Rows from block 2, named by matrix and row number. Rows with one number belong to one neuron. Each number is 200 + 30 x the weight over its row's rms, rounded and kept within 0 to 999. All counts start at 0. After the name is the row's rms in percent of the matrix's.
# fc1: MLP up (model.blocks.2.mlp.fc1.weight, 512x256), inputs 172-255
# fc2: MLP down (model.blocks.2.mlp.fc2.weight, 256x512, transposed), outputs 172-255
fc1.282,032,170,190,257,218,234,166,196,210,211,234,229,182,216,204,180,316,182,198,184,189,244,167,236,193,191,248,160,178,230,189,193,184,191,189,153,196,184,199,163,120,263,264,142,228,223,196,178,169,183,198,191,209,205,153,229,216,191,190,216,175,206,191,172,205,228,201,206,200,201,276,209,196,228,206,167,238,126,174,246,206,212,199,180,261
fc1.283,101,229,260,226,181,178,192,191,210,183,123,172,210,213,233,231,165,312,190,200,169,152,180,218,183,228,202,208,204,179,284,217,228,221,156,265,222,169,168,195,181,190,160,194,176,221,193,210,219,236,252,150,158,218,180,191,192,264,223,180,210,222,175,210,162,193,164,251,222,209,166,205,226,198,198,222,211,206,185,235,182,187,192,228,157
fc1.284,095,128,202,228,221,199,173,180,218,194,213,179,154,239,261,173,244,189,236,200,197,224,218,236,263,221,170,186,170,220,201,140,250,232,156,229,223,183,198,187,200,190,226,257,205,216,167,205,194,183,232,222,317,191,192,233,150,154,237,176,231,154,203,170,223,197,139,177,204,212,297,192,185,185,248,188,174,226,164,164,227,253,184,218,218
fc1.285,009,247,169,193,213,201,256,127,204,169,194,174,282,197,191,220,172,179,239,182,227,241,144,188,211,214,226,171,159,224,266,273,210,212,212,208,220,228,236,211,238,169,186,173,186,191,195,206,207,201,224,185,220,230,243,206,126,232,221,220,241,183,197,198,184,230,165,211,206,213,257,148,214,189,206,219,242,217,191,178,236,191,213,220,177
fc1.286,011,129,183,110,193,176,218,240,209,183,191,195,210,205,254,212,143,207,243,212,190,181,219,210,241,187,197,202,167,203,156,171,271,191,213,243,146,198,177,177,228,144,212,202,215,204,209,207,207,207,180,231,231,183,175,184,184,202,193,195,226,213,217,234,165,250,208,244,199,200,156,249,191,189,248,251,164,149,206,194,142,214,192,231,164
fc1.287,075,194,192,159,188,142,170,180,183,199,221,172,221,215,223,201,202,168,177,201,204,189,168,211,175,198,155,243,168,217,166,192,204,208,181,206,222,188,210,217,213,205,235,282,185,226,183,206,155,198,138,268,187,195,244,153,271,233,175,212,200,158,200,226,209,202,177,173,193,182,140,200,176,198,150,194,175,160,131,204,202,214,205,230,229
fc1.288,170,217,171,236,187,188,163,190,209,193,165,199,217,208,223,192,159,235,212,192,168,216,193,183,147,240,160,154,221,214,155,261,226,193,232,254,181,205,163,200,208,191,240,188,205,206,166,166,187,177,233,288,202,189,186,172,283,217,194,191,220,206,194,234,216,183,254,276,199,223,163,159,200,164,178,226,175,230,203,231,134,199,186,223,239
fc1.289,106,219,153,113,182,186,207,193,190,191,165,165,182,192,219,224,216,158,200,168,181,160,175,181,193,205,187,217,189,260,182,208,133,193,189,199,203,204,225,174,258,216,222,181,183,252,224,214,175,194,231,170,215,211,205,247,239,258,230,237,234,222,192,192,183,188,186,209,204,162,176,227,253,204,133,197,211,180,218,216,200,227,203,237,217
fc1.290,153,176,181,123,175,218,189,200,200,178,217,210,220,155,279,188,188,252,227,219,193,246,227,174,182,204,239,198,195,144,172,195,173,214,243,215,166,205,205,200,188,223,241,246,245,174,185,223,194,203,253,251,246,191,193,231,178,230,232,195,240,192,187,169,207,207,210,212,225,222,258,136,199,175,167,217,178,219,217,152,209,191,174,246,148
fc1.291,061,246,212,294,249,238,197,164,227,207,181,217,201,211,164,170,213,235,186,150,200,219,230,197,189,238,238,127,242,225,215,204,105,179,178,165,179,196,233,170,132,220,174,211,201,260,175,209,210,180,180,178,180,197,206,257,232,246,156,170,177,199,186,177,201,198,227,167,201,189,243,226,190,236,220,229,260,192,241,232,244,186,219,194,214
fc1.292,081,166,276,193,206,215,133,205,198,232,241,172,227,209,192,222,199,244,198,175,194,219,198,179,114,240,229,180,166,173,225,254,193,184,209,237,210,146,222,186,188,231,241,169,232,190,172,214,179,187,257,249,210,183,182,207,240,231,219,221,169,187,178,138,216,239,175,201,231,214,170,121,192,200,143,232,192,219,223,190,229,169,239,142,168
fc1.293,049,255,203,206,213,194,198,181,187,204,181,150,224,197,219,168,240,167,204,233,218,223,244,145,223,220,251,176,189,232,204,199,141,214,170,204,156,203,229,197,151,223,196,108,229,231,204,220,187,169,158,122,224,181,236,251,208,164,218,185,237,189,198,227,217,132,216,213,196,198,343,195,241,174,169,247,224,254,264,180,220,176,232,194,217
fc1.294,026,206,203,196,160,264,233,159,236,203,187,257,198,163,150,185,183,245,224,233,206,169,204,182,232,178,199,172,267,175,189,201,183,192,159,196,209,159,190,240,180,198,203,171,171,103,186,208,205,229,208,167,212,240,201,179,232,208,217,215,202,234,225,186,137,207,223,202,218,197,201,241,221,204,241,154,233,234,221,110,219,204,210,191,221
fc1.295,014,257,279,174,222,219,223,207,186,183,169,169,230,193,216,214,210,293,197,215,202,240,133,151,177,186,195,128,204,189,193,197,221,165,191,160,164,167,202,186,186,249,185,123,199,257,204,233,188,195,207,224,188,191,227,184,267,185,208,206,227,197,213,254,177,183,187,176,198,164,212,204,198,194,283,217,213,227,224,188,157,200,178,227,198
fc1.296,146,281,183,268,193,205,153,221,201,180,197,182,181,198,209,192,204,235,158,243,198,177,153,232,235,153,171,210,198,226,208,169,166,189,132,170,253,274,194,196,165,240,184,203,228,155,202,150,219,219,172,196,218,186,178,226,195,206,151,160,183,180,147,244,220,227,196,246,158,190,236,229,204,185,236,168,240,213,203,268,211,189,180,139,235
fc1.297,073,212,184,241,154,226,206,195,180,220,171,181,257,147,223,214,198,163,174,218,166,208,218,161,208,241,276,204,199,191,229,204,206,202,166,197,239,231,192,232,201,205,183,170,174,189,188,203,171,209,187,247,174,226,257,160,191,167,180,227,259,225,197,220,225,172,205,196,193,186,234,152,160,220,284,195,272,239,196,215,230,208,155,205,220
fc1.298,217,260,235,216,210,192,234,172,211,188,201,181,202,194,178,189,217,190,185,208,199,193,249,216,201,223,168,180,217,146,267,169,114,197,118,191,205,166,206,196,164,223,204,227,200,226,190,244,237,235,174,114,183,191,230,221,173,227,185,199,177,199,196,198,197,172,211,153,238,165,204,194,200,230,246,215,250,182,261,247,245,186,184,226,152
fc1.299,074,188,271,228,184,140,162,235,184,214,222,186,186,207,216,222,225,122,199,227,225,241,208,178,154,208,248,208,179,152,163,236,178,204,163,183,153,236,192,196,218,218,255,191,236,193,258,192,193,192,237,253,198,173,155,206,198,188,230,240,185,245,201,135,230,206,211,235,247,225,190,179,161,186,163,192,204,184,255,260,219,195,208,212,197
fc1.300,090,131,194,255,213,198,196,177,205,201,219,210,196,227,164,185,216,254,208,170,236,218,208,224,206,197,230,219,263,296,243,204,142,191,190,188,205,203,185,206,201,181,198,255,178,225,192,200,206,200,181,159,249,201,195,156,213,163,231,221,181,160,235,204,159,197,217,145,188,202,245,256,193,219,154,202,241,211,178,145,227,196,199,167,189
fc1.301,104,270,239,274,248,164,197,192,200,201,209,150,233,222,172,180,166,245,193,202,213,217,240,180,213,177,177,218,177,210,237,222,155,224,178,184,179,194,212,179,152,221,192,214,220,236,182,242,176,213,154,218,181,183,258,237,228,198,199,170,175,212,180,209,229,180,250,212,220,208,237,175,219,186,200,228,216,161,195,250,242,194,230,237,223
fc1.302,056,138,186,189,153,172,172,235,170,216,207,221,194,182,238,199,172,214,206,258,197,209,273,200,242,229,231,192,139,168,158,175,236,201,197,209,145,213,200,246,191,140,248,188,211,160,211,244,144,203,133,229,209,208,170,126,166,147,172,185,223,214,221,255,197,255,209,223,171,226,197,215,184,184,222,258,173,199,198,223,152,216,208,197,234
fc1.303,016,260,177,231,221,230,179,174,202,185,198,177,236,198,241,188,219,210,236,222,186,207,211,168,229,189,263,232,207,236,242,205,198,218,197,222,208,245,239,206,152,174,174,107,205,173,219,118,190,207,173,175,215,235,195,160,169,202,173,188,212,222,180,306,203,142,220,234,151,210,247,179,232,168,264,236,211,257,167,211,198,187,177,188,202
fc1.304,185,177,210,191,245,192,168,173,196,222,172,209,172,202,207,226,172,272,158,144,170,179,191,205,178,196,186,208,231,238,185,222,210,175,203,178,183,155,176,171,203,200,272,292,191,212,174,263,249,198,257,224,194,144,211,189,151,176,177,143,186,149,195,182,210,248,167,219,191,180,219,305,188,185,214,223,236,194,215,251,232,197,220,147,219
fc1.305,089,198,184,150,230,218,184,181,218,180,217,171,178,221,231,159,188,257,238,198,175,218,238,192,231,227,198,183,224,233,217,156,271,219,189,210,247,197,217,196,239,220,135,246,176,224,198,143,198,193,241,200,234,233,221,270,151,202,204,180,210,187,194,230,207,146,152,151,231,188,241,110,187,216,222,133,186,217,154,192,194,200,182,259,178
fc1.306,093,211,271,185,199,200,220,156,180,181,214,181,247,190,205,177,134,212,233,213,191,220,218,123,141,215,251,202,201,191,224,275,157,207,160,203,190,173,205,211,223,171,171,220,212,189,181,198,229,190,255,188,236,206,205,169,216,226,247,213,249,232,244,205,179,193,220,232,235,185,226,201,229,170,248,229,225,273,266,159,269,193,220,193,152
fc1.307,063,182,138,164,227,216,201,237,205,170,214,200,234,214,183,196,219,186,223,197,221,227,160,209,213,178,177,178,184,227,163,186,235,198,173,180,166,226,148,187,164,212,217,180,230,237,202,186,176,186,160,242,202,198,211,208,199,165,211,218,181,135,226,141,175,272,253,196,191,187,211,193,180,176,204,221,211,203,166,131,198,189,213,187,227
fc1.308,171,169,212,196,197,254,176,174,202,230,190,175,274,197,215,224,183,237,222,192,141,203,184,193,143,203,231,170,181,215,206,229,226,193,232,237,207,172,216,205,205,198,268,120,212,222,170,193,149,216,174,227,227,193,240,224,292,194,194,190,225,172,177,244,195,230,233,185,220,150,165,174,210,145,184,240,170,259,221,168,208,203,197,177,146
fc1.309,186,231,183,206,195,135,229,223,205,200,201,141,153,203,245,192,230,171,202,240,186,227,166,217,198,149,104,235,181,190,178,226,222,199,201,157,154,197,197,202,218,250,237,314,215,221,203,185,189,193,193,207,193,152,215,207,233,175,207,209,206,172,222,204,224,153,189,217,211,210,175,199,232,195,224,236,141,205,182,231,167,190,195,226,220
fc1.310,032,260,140,232,181,164,225,216,217,194,211,176,185,188,223,209,232,202,209,190,215,176,203,195,249,143,147,197,182,222,188,165,206,202,162,262,253,248,226,234,181,212,174,180,190,160,217,129,230,195,172,213,225,220,242,160,175,208,181,196,197,182,171,197,216,197,230,231,175,223,177,178,199,168,189,191,150,182,149,177,158,183,209,182,238
fc1.311,158,199,245,256,189,195,186,228,180,176,214,225,212,209,161,226,201,254,180,175,246,196,109,217,168,170,171,151,180,194,208,226,165,185,160,168,212,217,216,177,165,234,185,155,235,252,212,216,198,209,182,197,198,185,114,203,281,173,222,209,188,193,184,153,183,251,162,150,157,177,271,257,208,246,204,220,247,165,145,232,133,190,193,138,239
fc1.312,060,170,243,146,192,240,158,207,183,191,227,197,221,184,211,188,202,264,208,201,226,221,235,169,164,205,272,196,260,218,198,219,162,191,211,236,199,190,184,209,153,248,201,207,213,196,189,212,211,188,214,211,232,191,173,265,220,226,215,207,181,163,187,183,187,175,219,189,215,211,221,138,201,224,143,193,260,217,255,197,292,161,226,148,139
fc1.313,061,282,162,150,197,174,204,200,229,220,226,189,217,186,196,190,146,181,188,203,188,216,254,198,220,139,197,204,210,204,203,196,142,192,170,172,206,156,225,224,151,260,224,212,189,204,185,201,195,213,193,217,195,177,203,189,208,184,235,201,178,175,231,201,201,202,222,158,221,176,255,190,160,201,182,191,196,280,222,195,276,202,241,175,231
fc1.314,059,252,170,212,206,213,248,165,216,197,191,175,236,218,192,179,179,196,187,183,177,224,236,223,176,261,193,175,186,180,271,237,88,189,159,187,201,151,242,224,206,206,240,157,182,245,198,253,210,215,184,114,159,194,228,183,176,216,193,220,219,184,237,223,195,188,169,149,216,154,254,180,202,195,219,205,253,203,270,220,248,186,203,234,188
fc1.315,172,214,262,227,196,224,140,205,185,198,209,176,189,197,216,204,111,197,196,202,170,167,190,214,133,197,252,182,165,236,189,256,273,182,265,206,189,203,208,172,230,178,285,137,211,207,204,233,171,166,217,204,216,178,206,300,247,254,198,192,221,198,169,184,183,220,160,184,197,219,213,178,182,195,102,214,199,198,185,200,191,184,224,135,179
fc1.316,043,169,222,122,198,118,216,199,192,197,169,169,163,197,227,220,170,196,231,244,201,205,180,212,161,195,198,211,194,245,196,248,199,210,216,164,185,176,183,203,253,203,201,363,203,228,216,195,241,198,226,195,198,158,231,225,167,230,201,185,188,209,206,201,205,218,163,219,208,217,148,222,218,198,170,231,199,210,206,189,170,194,212,257,125
fc1.317,072,194,234,244,211,213,199,155,184,203,193,183,229,211,197,191,279,215,199,222,215,210,223,200,188,260,254,164,204,215,204,193,101,179,159,203,134,189,208,187,211,218,197,136,186,236,201,218,214,177,153,140,197,214,153,272,226,196,235,233,214,205,239,211,182,176,243,158,228,169,270,211,232,191,164,218,234,162,284,185,261,228,209,213,186
fc1.318,015,131,189,205,203,229,211,177,227,198,189,189,234,202,180,189,286,225,232,209,216,220,260,265,181,233,165,142,197,233,204,162,224,185,209,188,221,167,199,178,249,162,183,177,199,210,179,220,230,188,185,154,302,199,182,213,175,240,227,198,203,151,251,167,151,247,213,175,195,205,244,209,193,214,182,173,247,157,184,187,185,236,214,205,242
fc1.319,092,232,248,198,244,189,208,175,211,210,169,169,180,177,217,226,146,253,232,200,206,225,216,179,179,248,205,179,192,183,215,177,238,207,189,172,173,166,164,174,203,193,228,230,205,192,192,231,279,178,230,199,235,174,211,199,126,151,202,180,197,177,200,217,184,207,171,208,207,187,243,308,219,190,211,239,209,276,245,202,259,195,216,219,198
fc1.320,034,184,201,136,191,253,183,194,225,194,155,239,160,232,221,202,171,228,225,172,164,170,194,199,189,169,173,163,253,185,184,185,259,179,162,261,232,130,187,160,168,192,212,116,199,180,216,210,223,230,272,194,198,194,144,195,163,212,224,174,181,211,169,194,177,214,150,206,232,178,202,200,206,180,211,172,217,217,222,163,230,214,191,175,173
fc1.321,091,196,151,133,174,202,215,208,217,202,173,229,156,186,196,221,178,148,227,184,163,206,216,259,182,195,181,199,227,268,194,210,248,191,171,202,221,169,174,187,213,185,226,188,169,169,200,216,217,204,242,178,210,201,146,143,181,138,249,234,172,198,238,158,201,224,177,214,221,179,216,220,176,207,188,186,189,248,234,188,164,208,174,162,196
fc1.322,039,179,180,151,176,161,206,189,201,201,161,212,173,213,175,200,244,259,200,201,176,164,186,193,203,216,218,203,238,215,215,215,149,209,165,218,192,199,189,229,203,209,197,195,198,235,204,228,184,221,232,226,178,187,215,158,211,208,177,204,174,219,199,191,215,163,230,225,203,176,128,219,199,220,278,227,193,187,211,286,204,216,178,206,231
fc2.282,031,167,165,255,212,167,238,182,177,193,191,202,193,232,192,175,289,156,213,198,228,241,219,150,191,215,244,187,195,176,169,245,225,215,195,157,222,198,217,209,195,192,149,253,169,202,232,177,201,203,173,213,150,175,248,220,214,234,214,195,259,249,208,220,182,192,223,219,129,122,164,203,251,204,257,185,216,204,180,189,190,189,239,203,230
fc2.283,100,278,174,259,188,195,223,194,229,170,229,182,190,215,244,214,234,199,193,181,176,240,158,211,211,219,191,218,174,128,217,229,227,189,238,245,167,196,242,193,251,217,209,281,164,201,226,166,240,215,220,159,225,193,173,171,204,193,192,207,199,161,215,201,208,178,168,214,228,150,238,175,217,190,163,222,242,226,228,244,243,186,149,214,158
fc2.284,096,213,210,195,184,198,213,214,196,218,192,193,177,145,237,198,180,227,192,226,182,208,218,223,248,191,182,178,175,253,177,106,170,228,253,178,191,195,176,235,216,236,209,261,209,242,210,206,272,203,191,179,247,184,195,260,195,179,206,171,182,153,236,191,191,166,191,197,201,215,269,237,170,200,206,178,151,272,214,97,238,190,206,183,201
fc2.285,011,206,238,226,158,207,162,249,174,193,195,233,213,173,238,214,181,154,156,231,157,170,220,211,240,239,213,245,227,226,196,214,143,242,197,164,216,183,208,191,171,195,177,239,234,123,194,234,231,214,194,198,198,197,222,181,211,176,191,214,246,257,213,161,216,161,180,222,171,164,188,191,151,245,227,184,224,203,237,162,210,210,227,193,219
fc2.286,014,179,161,181,176,194,215,224,202,202,183,227,192,210,202,198,160,125,207,220,204,161,183,215,287,214,216,208,194,166,201,176,239,213,144,173,137,210,168,188,145,198,160,260,235,157,214,237,146,186,233,194,213,187,204,171,172,186,205,170,222,188,245,171,243,182,184,227,209,224,216,248,183,219,209,201,222,258,212,191,215,228,194,184,190
fc2.287,074,212,164,134,201,176,206,205,203,234,183,202,187,209,170,174,213,92,229,189,215,153,219,195,198,201,207,248,171,216,181,197,245,186,143,267,205,195,190,224,220,220,210,307,165,174,185,207,186,208,200,179,225,217,186,143,202,181,177,150,181,184,174,233,208,200,188,196,217,188,140,186,263,200,201,176,147,223,199,261,201,210,208,212,239
fc2.288,182,226,198,242,220,253,212,179,222,203,219,221,236,164,187,200,188,269,186,186,202,182,240,200,182,209,235,194,252,209,211,217,204,218,252,159,245,182,185,190,166,202,237,193,209,212,172,208,191,221,165,206,222,230,232,210,210,207,209,215,197,200,184,182,166,190,258,221,197,167,215,258,197,206,192,220,234,191,168,244,250,205,170,170,248
fc2.289,100,200,181,246,185,225,189,190,203,177,208,169,223,191,209,177,223,172,186,184,166,206,210,223,186,209,253,196,175,231,220,246,178,239,199,153,195,212,233,199,248,210,214,101,182,226,209,163,187,200,194,153,187,190,183,229,218,205,219,189,219,185,220,219,218,177,166,211,171,148,247,205,211,210,216,203,210,202,215,222,209,218,200,206,237
fc2.290,144,165,187,165,235,186,189,179,206,205,189,201,227,227,208,225,142,205,187,191,219,194,266,147,175,214,273,203,249,245,177,226,171,189,196,144,144,181,172,162,187,188,178,177,191,199,183,180,224,172,247,249,135,197,159,210,197,161,200,232,214,216,197,213,203,174,263,238,221,245,202,225,203,192,162,208,243,257,218,218,246,218,220,229,215
fc2.291,064,223,196,253,246,202,212,184,209,163,178,250,221,190,157,192,181,238,157,191,198,206,214,207,179,198,204,196,245,244,215,246,144,191,171,163,235,211,232,168,116,183,190,192,213,253,192,161,185,209,203,193,224,207,192,202,169,243,201,158,182,220,193,186,184,173,217,204,184,175,170,240,224,205,190,183,280,216,167,197,317,187,187,133,209
fc2.292,078,229,237,219,204,227,129,198,190,190,208,162,220,191,171,201,199,170,165,230,196,217,176,209,151,218,228,177,193,154,210,239,235,207,219,217,204,211,179,170,174,218,230,168,222,203,176,208,236,176,266,232,210,191,197,280,186,223,222,174,189,172,169,168,140,265,198,206,214,256,259,197,180,197,145,267,193,230,192,200,232,182,179,143,158
fc2.293,051,212,202,205,196,199,210,214,210,212,215,216,203,224,204,191,252,180,179,173,202,212,198,201,232,189,236,153,174,243,174,153,162,204,221,192,172,186,216,183,148,210,190,217,174,186,220,192,229,202,225,168,234,217,195,260,206,197,183,202,183,173,240,147,187,202,239,221,218,234,201,224,174,208,184,149,297,130,184,162,212,205,215,164,184
fc2.294,035,195,208,176,223,175,199,178,196,238,205,146,199,242,218,157,204,208,179,161,182,205,211,179,152,192,213,197,216,202,216,199,223,198,232,204,198,173,208,168,204,191,220,254,168,248,206,202,207,189,192,221,180,194,223,228,176,219,208,169,202,179,224,238,217,188,212,162,235,211,119,187,195,184,217,167,145,213,203,226,257,201,176,223,207
fc2.295,014,195,217,242,208,224,190,188,196,173,201,263,228,163,178,209,173,146,182,163,201,210,170,182,215,240,181,230,257,156,206,269,242,192,209,147,194,215,202,204,202,216,156,170,223,214,174,164,213,175,155,179,232,225,185,177,243,170,191,209,203,227,235,168,175,216,214,181,196,204,193,254,211,235,225,205,239,207,153,132,102,218,168,164,206
fc2.296,133,296,189,237,225,199,182,189,229,198,192,179,193,225,138,245,198,192,174,189,183,158,162,223,249,186,141,170,173,156,215,195,196,210,165,248,216,201,226,206,185,244,148,230,205,155,206,136,272,208,204,179,224,194,182,216,199,202,192,224,154,161,187,196,221,203,180,196,191,221,259,175,183,191,203,221,233,175,180,195,186,177,246,148,195
fc2.297,083,222,144,185,196,213,197,206,195,178,211,227,200,161,250,197,219,226,210,232,185,184,194,175,217,200,208,229,239,184,168,181,149,200,179,167,239,228,209,211,199,217,247,181,186,183,177,214,233,205,188,204,234,218,195,150,216,186,206,230,222,206,190,185,210,222,172,188,217,169,218,202,218,191,187,159,254,249,194,184,199,203,190,156,177
fc2.298,221,258,225,290,201,185,225,209,184,190,177,204,201,185,215,197,218,270,176,198,202,216,231,173,178,194,195,172,167,196,195,210,173,204,229,191,195,177,183,197,166,180,206,221,201,233,188,171,208,228,127,128,193,217,251,239,185,222,202,191,175,221,234,206,177,182,262,248,181,171,191,224,181,192,199,193,187,198,219,239,242,184,219,218,236
fc2.299,072,128,178,195,187,165,156,208,187,197,217,246,162,224,194,183,244,153,180,227,216,227,230,205,200,229,289,213,220,137,145,150,184,235,174,163,215,218,203,188,159,197,226,196,229,165,226,204,238,170,243,200,189,197,166,252,199,171,213,245,194,186,186,182,177,188,227,242,193,237,229,233,214,202,184,182,198,90,225,228,185,210,218,165,208
fc2.300,091,107,221,195,204,239,181,228,179,236,196,218,174,220,163,207,280,124,201,235,175,221,232,228,218,224,232,234,202,191,147,140,196,212,218,195,204,206,202,199,194,212,259,289,202,220,210,248,210,193,133,201,235,194,208,306,206,190,198,216,165,160,180,141,154,256,227,186,210,206,230,237,189,192,127,205,135,268,260,197,244,192,200,170,190
fc2.301,126,275,167,223,187,197,219,202,210,226,195,207,168,209,168,222,228,134,221,166,194,182,225,202,173,183,204,194,185,195,215,225,145,157,180,211,231,185,227,174,191,216,195,205,181,169,223,195,237,217,205,111,224,189,191,170,196,151,211,177,188,245,206,222,175,199,207,202,195,144,183,208,194,191,175,211,209,171,187,278,195,171,188,197,236
fc2.302,056,214,184,201,182,190,181,213,182,201,204,224,211,198,270,222,212,201,236,218,205,216,207,165,232,237,124,213,181,168,166,210,207,172,198,202,181,226,205,240,151,200,175,158,218,188,196,235,188,177,235,206,209,233,189,145,188,196,194,230,230,203,234,261,221,204,175,244,196,163,219,185,216,226,179,224,141,182,226,226,141,193,192,229,238
fc2.303,019,200,228,202,181,244,196,218,217,220,218,217,184,239,91,185,246,161,175,212,175,181,224,208,194,197,229,152,245,132,190,187,230,202,167,199,241,165,171,177,223,199,177,224,195,160,153,193,236,202,200,215,210,192,190,257,225,150,214,220,203,191,162,180,214,200,239,157,181,194,213,166,169,174,195,164,226,159,135,218,171,187,209,171,262
fc2.304,166,225,258,176,214,195,195,191,222,201,173,219,208,206,209,162,161,265,185,174,188,171,138,171,175,235,124,193,242,192,202,191,159,199,205,179,196,207,237,216,257,234,188,248,178,214,191,207,351,192,185,170,210,194,197,176,191,192,177,223,200,170,225,218,215,205,165,177,200,168,223,206,187,210,251,182,208,213,220,170,213,197,218,165,183
fc2.305,092,249,227,152,211,233,182,205,227,222,201,200,161,207,243,224,150,216,173,192,165,189,181,245,177,151,195,205,201,178,198,184,198,213,196,233,172,189,156,172,212,218,201,196,187,205,202,211,200,204,209,203,182,162,199,197,169,204,194,150,169,171,218,177,217,204,213,183,212,288,158,223,136,186,212,135,187,209,219,116,258,206,183,174,175
fc2.306,092,183,163,230,199,193,222,195,211,208,186,212,214,189,141,214,204,189,189,190,226,189,174,214,241,205,159,201,210,276,211,209,189,207,141,206,225,244,193,222,198,184,166,100,250,201,176,160,218,200,187,192,190,218,217,183,145,140,184,221,169,222,162,188,197,200,201,236,173,191,172,192,190,163,270,205,190,242,230,204,194,185,212,142,200
fc2.307,058,155,143,214,189,218,240,193,193,204,189,216,147,225,207,188,210,163,225,240,171,233,188,172,230,236,202,178,180,181,147,211,258,192,159,168,245,202,210,179,176,171,158,243,189,215,222,195,182,189,179,255,208,180,211,271,237,186,185,168,247,201,175,242,205,182,163,178,159,144,154,155,231,190,223,177,173,257,192,226,167,190,209,221,239
fc2.308,159,261,197,226,227,224,185,209,221,202,200,186,226,192,224,224,147,255,193,223,187,186,199,215,154,210,184,196,178,232,192,228,249,217,285,184,214,203,183,188,143,218,194,172,169,185,172,193,209,186,209,191,218,213,203,268,152,232,217,198,222,178,180,201,186,230,198,230,208,215,221,223,202,204,181,201,142,260,175,150,286,185,180,182,228
fc2.309,148,202,191,175,203,197,198,202,207,216,189,198,217,203,203,158,221,155,218,201,173,202,250,199,201,208,257,171,161,228,227,236,246,193,183,161,187,196,221,216,171,184,238,364,177,202,198,211,165,192,160,153,155,207,233,219,161,177,170,117,162,209,196,166,206,177,216,190,204,235,174,156,205,192,194,202,178,185,236,224,164,211,208,192,190
fc2.310,036,235,218,209,186,216,181,249,216,242,197,219,174,224,123,238,236,149,202,236,178,189,237,253,257,168,272,137,165,166,189,167,229,204,205,219,223,199,186,189,208,236,150,170,183,148,195,132,199,208,218,251,207,183,200,200,173,143,191,180,158,180,149,184,184,186,208,168,153,200,198,154,188,176,201,200,199,197,108,269,238,179,199,170,234
fc2.311,175,227,198,252,245,187,172,232,176,179,213,175,217,227,195,212,226,177,197,179,222,185,168,200,184,182,188,264,232,240,179,189,223,192,216,186,170,234,206,167,195,231,199,243,216,235,182,149,144,183,150,189,220,202,193,193,236,181,196,229,222,205,219,186,211,161,238,203,179,204,206,233,213,193,240,215,246,163,207,284,168,204,183,169,239
fc2.312,060,137,223,236,210,164,201,201,200,210,200,233,205,215,186,222,154,236,159,211,211,198,232,184,197,204,267,179,238,271,220,255,189,217,210,142,204,190,170,189,196,177,197,204,205,205,181,218,201,189,211,210,174,187,191,220,197,203,191,209,197,214,204,168,196,163,210,163,213,265,122,228,208,220,167,228,192,218,233,93,188,189,205,204,137
fc2.313,073,209,225,170,222,179,197,186,197,179,231,226,182,228,227,145,195,168,201,219,197,180,219,199,245,167,170,199,198,203,219,181,309,182,159,219,220,234,192,183,110,192,189,241,223,235,202,180,147,197,214,167,213,217,234,240,199,212,214,204,276,186,173,183,233,201,207,182,190,171,199,187,198,199,234,146,173,213,174,159,255,220,196,172,174
fc2.314,059,226,235,218,205,239,230,209,205,198,177,206,221,220,253,210,225,251,180,222,190,181,226,195,195,199,200,162,150,299,228,260,205,184,236,177,208,172,247,192,232,178,172,273,211,219,206,159,237,243,207,116,235,188,261,190,210,227,209,169,198,229,231,179,168,213,201,203,179,157,167,172,198,189,180,192,234,168,196,246,228,208,226,205,208
fc2.315,151,220,173,216,204,227,195,198,232,193,179,191,230,176,199,191,227,214,201,214,197,209,174,198,141,200,228,185,163,208,182,234,272,226,228,219,154,210,182,226,215,228,179,69,179,192,216,167,199,200,242,200,182,206,178,282,212,299,203,185,185,156,260,266,179,222,216,233,201,207,210,160,205,202,172,216,145,201,234,239,194,235,198,179,197
fc2.316,050,192,191,145,204,173,203,176,207,218,189,178,221,182,200,183,160,195,197,200,187,170,210,203,136,198,196,200,207,264,234,257,256,210,189,210,204,182,220,196,258,177,214,216,206,195,209,193,199,192,197,202,217,198,155,160,188,201,196,145,197,222,220,171,167,208,151,171,230,255,136,189,220,177,209,228,208,253,235,140,214,218,222,219,123
fc2.317,065,196,196,236,209,179,204,195,201,210,193,208,209,229,132,204,246,185,185,203,234,216,210,179,228,214,306,204,183,251,188,142,149,232,220,173,152,213,222,187,164,237,212,188,184,201,211,161,184,209,197,138,227,211,203,297,171,202,214,229,171,188,230,161,182,175,282,181,209,261,209,261,190,220,161,171,247,162,220,151,222,210,224,187,190
fc2.318,018,219,183,192,165,250,175,234,189,197,197,211,203,192,169,227,240,157,207,223,185,204,250,169,248,225,280,199,201,163,194,171,133,255,177,217,179,224,228,227,170,242,189,166,161,177,231,212,194,207,230,186,207,235,184,183,209,158,215,226,239,216,235,189,215,155,269,238,180,223,261,168,193,192,152,183,207,198,196,218,209,195,184,185,229
fc2.319,107,242,141,190,239,250,182,214,218,170,208,213,215,207,237,176,161,245,241,185,208,142,210,195,213,217,217,231,260,229,196,187,256,197,198,202,244,233,199,188,225,201,140,257,192,224,199,124,243,207,135,168,207,223,189,202,197,154,193,234,232,200,164,194,211,178,181,198,161,164,257,198,169,235,206,156,247,173,192,189,186,199,202,119,179
fc2.320,041,222,236,198,194,207,231,195,218,208,181,174,184,207,252,187,210,190,173,151,197,190,197,204,177,193,250,211,186,192,235,200,292,189,210,196,218,207,217,205,201,192,158,249,173,197,213,153,215,203,180,131,141,166,194,219,120,190,179,157,178,203,234,242,179,158,223,214,203,199,112,222,205,201,234,196,145,214,208,199,233,188,188,247,205
fc2.321,108,249,266,211,200,163,228,206,193,180,190,160,160,205,211,212,207,157,181,168,206,182,193,235,203,208,146,179,169,209,254,201,215,164,200,163,231,211,220,195,183,210,174,236,188,249,228,169,172,211,182,173,194,170,196,244,187,201,191,130,222,223,214,222,182,186,209,168,183,192,173,246,174,217,214,217,135,211,176,182,178,196,181,191,192
fc2.322,049,195,148,163,193,207,180,220,208,190,168,210,181,221,188,204,208,217,205,202,184,202,173,210,241,231,181,303,190,221,173,189,151,204,186,172,159,201,159,169,222,209,160,259,161,181,194,219,246,193,255,225,200,228,179,156,193,190,185,200,172,225,222,206,204,175,155,246,232,208,136,192,216,189,161,158,216,247,212,283,177,211,166,195,205